A small masked image model, trained from scratch.
Model: 15.3M parameters, 48-pixel images, encoder arch vit, encoder norm layernorm, encoder activation gelu, encoder moe expert_choice, encoder num experts 8, encoder patch size [4, 4], encoder layers 12, encoder width 320, decoder width 128.
Data: trained on coloured fractals of 300 iterated function systems on busy backdrops, 2.4 epochs.
Rows from block 10 of the encoder of a small masked image model, named by matrix and row number. Rows with one number belong to one neuron. Each number is 128 + 24 x the weight over its row's rms, rounded and kept within 0 to 255. All counts start at 0. Numbers have three digits each. After the name is the row's rms in percent of the matrix's.
After each neuron's rows are labels from the 100 images, of 14976, where the neuron reaches its highest value: "responds to" is what is common among them. Only what is clearly more common there than usual is listed. The data: coloured fractals of 300 iterated function systems on busy backdrops.
# fc1: MLP up (encoder.blocks.10.mlp.fc1.weight, 1280x320), inputs 0-159
# fc2: MLP down (encoder.blocks.10.mlp.fc2.weight, 320x1280, transposed), outputs 0-159

fc1.191 087:100096134115091138125127128090128151107077101103125156124111176143111113123133079136124073137152154106112136105115119113129099128140112168130113132140118153136153168145132120125141122169126099091129122113100120118154124107120137160119076127134129145121129110123124137110127068138081111158093112180136165132141146142121108156048154118133154147097102100120129116157121113080154143124141134079089095124111120129172087164134151113123108157126142109165078119131091114153130106162126110
fc2.191 073:121150116132136120149126127161146104147157143151113107117147094093105145124125161114143167117124115133137095140144149124121179102116149151132153074117129133123122112127126164126093125101131131156132134133166112149130148160157088074125148142145121106145127173127106117146126218115158112117132129070134110113143117101121114123157111129154096155120144186085098150097138148137105116131094104136179165127126123140115167109097109140120154122106128153132136130130142120100094147099114129
responds to: grey

fc1.740 157:156181120147143130110103099103129132143161116114110127075139128129163163110152153128097117132148121164094185140134105116152102156133122137155111148100131104120080158117143076134155118080144107105105128150154142120163135120154103094131112143149130168132074092156150131102137140126070112131167141116103120131130140109148179096154107148138143097152059124132155134158171145138156124177122113139127102121077159156142138127104122088122110131101124119107124133139151134108119122117121089
fc2.740 166:118108143110114147133132145158115157113078129127136106164118146119095113139104099134150164140102116115151091093088143132089144110123124107088140112124150113132181082147086177114102134151122161144146119103107109124082143136122136156126121112100111095125163140108106143173134106123202123130107099150147156144121108144138091176116150110097116137100213125142101107099103126142118145092140133120142142151159098087107108116172120177170152127138145139133133115122091129140136112122120170
responds to: white

fc1.311 083:146117124156164137112120124107155121180160151134138189057116120126110099152101164168113147075159147141147155108118076147110155122117098071135142126091145121161128108074112138135125153120100107105104102092093129115139158127161115135162130165135095152113101149112132166078162126131120125167119159145095111118134121113114137123144131161173123076129112114150134128094128123122169085117134168146164162113127133113110134108129120123124147095154168144113155150110108119135120120123153115
fc2.311 084:116159151097123136138106127136086138059103115093123070196131113135122136095140102090137120161095114127098116127133164090155134143121139165136110124165144151111117125196135122143138118121138128151158149179150104146088111133116156129118130078128147119110146136153115100152105143124112149130116099109195127121101130164142164157116123098108130165106116107140119123161106154157100159115143102108078094149109122130162121157127148122138115153078102114134129113162112155125144103104140136
responds to: white

fc1.287 079:074156164176100165122146130123126116144107128094141073130145119143132154148119118114150095126089119132143110093119173146148159096142136119107115127143143121091104146144108150077143161108129146121137098129133137109191082090161129114115110121124134154101096178076121149106125150132134151165109106145128121148126150197160143150127141115106104134102081096149131147130132116131122167154126127153149061108094129129136140123130124155137145106110117152138189145094084139118134103109169170
fc2.287 065:173126086086161108118128108092119137125157142177142168133173153120108091140139104155133141117117100139131152181126085126096104179114130087097167089114099156147137139115141131181151140124164122108132146107112098121071159153118119131136136137123130122115143117125128099129108135130128116133145158114124113111132090077126112129101098167138143147144163157118143127137110135155115081081127122135119185170148123101121117161123102128121128142135117096121119087146167133140118124107068091
responds to: white; grey

fc1.399 081:150084113179143112159098134146149106160070113116079136128112120106124139141159119129135143177085112152122091106143128113051115154114119078105130133120124130120100139069142136146126127149115129115159196110165110128108127116147131094136128132142141152129115125139143110128097156133100088112113120145129123116133136139134175136097105135142126113146112139156115133124140110091125162158124086163132115128124099095197129127120131120154120129121092131150133130131172146093121155140133144
fc2.399 076:105172124084139138098135149122121184088189134130170096148144136119127132092132143123114130067160127111125181138117117147200127116123150155135133113150162140141159131149113138115104109104130124117084071152094108126109114137099092163102127147130147119124126132125102109134159118140145158144157100109138130148097106140126113137134140114078138125096155112097136143132121147137147092097122177093134125154130146133080151103148136140125129124125160159103155119133086131140116099117096137
responds to: grey

fc1.528 081:113125149118138121144139145124119147162164186098077151103195117139110125116130122137153097126128117087153153123155100147106130153150090111143136151112145155094168186107064109108105088164117143130134128133089113132072129129137160097113097140159079110134147119108111116100118134118095123107123042155134104137101121116123127138150106151146132145148125125094102084137121137138131128147128137087125106095121103102187071109118134106161136101130144138137091143128139147139123131125133132
fc2.528 066:117123103126141195087091127114138098116101124143128102186112097129137110104118113132131149126146157171119143131113137121175133120079152131125147097112096096127160118202147151136148149111125134073104112151130128100160138155143073172151128126123167117125078131098142117152132120129132135164142122098131124132122127124099112137115189119089147138114130129171135159106160101144137171130138142127138132178147166135050173156128110144119136148085118135095157117128094132122118132116148154
responds to: grey; white

fc1.733 085:092178126135116138117136159129125127108146138129113133118123127108103150157127140129135138143152118128136111120117123148147147159136108140146154131123180147139141118065171149080126126137154157142153150163080131129124146162128124105138130122116131109105114111116176135094126103152127148096122133183092153163167158145135141161139098140125116137190135121113103143098100139144165113124126118126082078111128119115171147135102170176154110134081123155126114117155138139128170144174135127
fc2.733 067:178090140137110150146114103122104116154120124146116124170120140149154119118131110122150161117129176155117190135127105133144114150079118092125114116103106118112171112162124111113147132097109128125118128115146120105081126126156153137077150143167152151151166161119120126143181154107139099170161114077167094113093102112133138108146138127147113155103131166167148139119139117119082174135120140113135155152119111091079104096163127123106127129183140134100153168121127108117069133106119130
responds to: grey

fc1.333 105:092137072135098124132159134142112101127124147148145140111145112116118149107171133109084141116102139150156127089121121166121120122126118160105091099134076140130140186114099156124131141127142116115141105092093161134106120126123179119107122124094121134114144119128110138114118112097125069122106107110128143136117119158104136113073169166139201135127089131154177157120129134149156139148109170130166100081131115118100146121078084119111073137131123138097151137081090117135119119157131159
fc2.333 091:163147169125137128144123115129143175130113146107095115133111163162135135138091146143132117171170116102122129150141098116124126179121116123139142156096143163101151081123174113134131093150101111154123182161149106136148139141143101135105164148148126113121092106131134135132161154146166162122140106098104108099110130067156133148184099082139107120118193119123080110141143132117109101093122083115097141131110149158155094124175179162124199120119127125163110120142133158108125132123135105
responds to: grey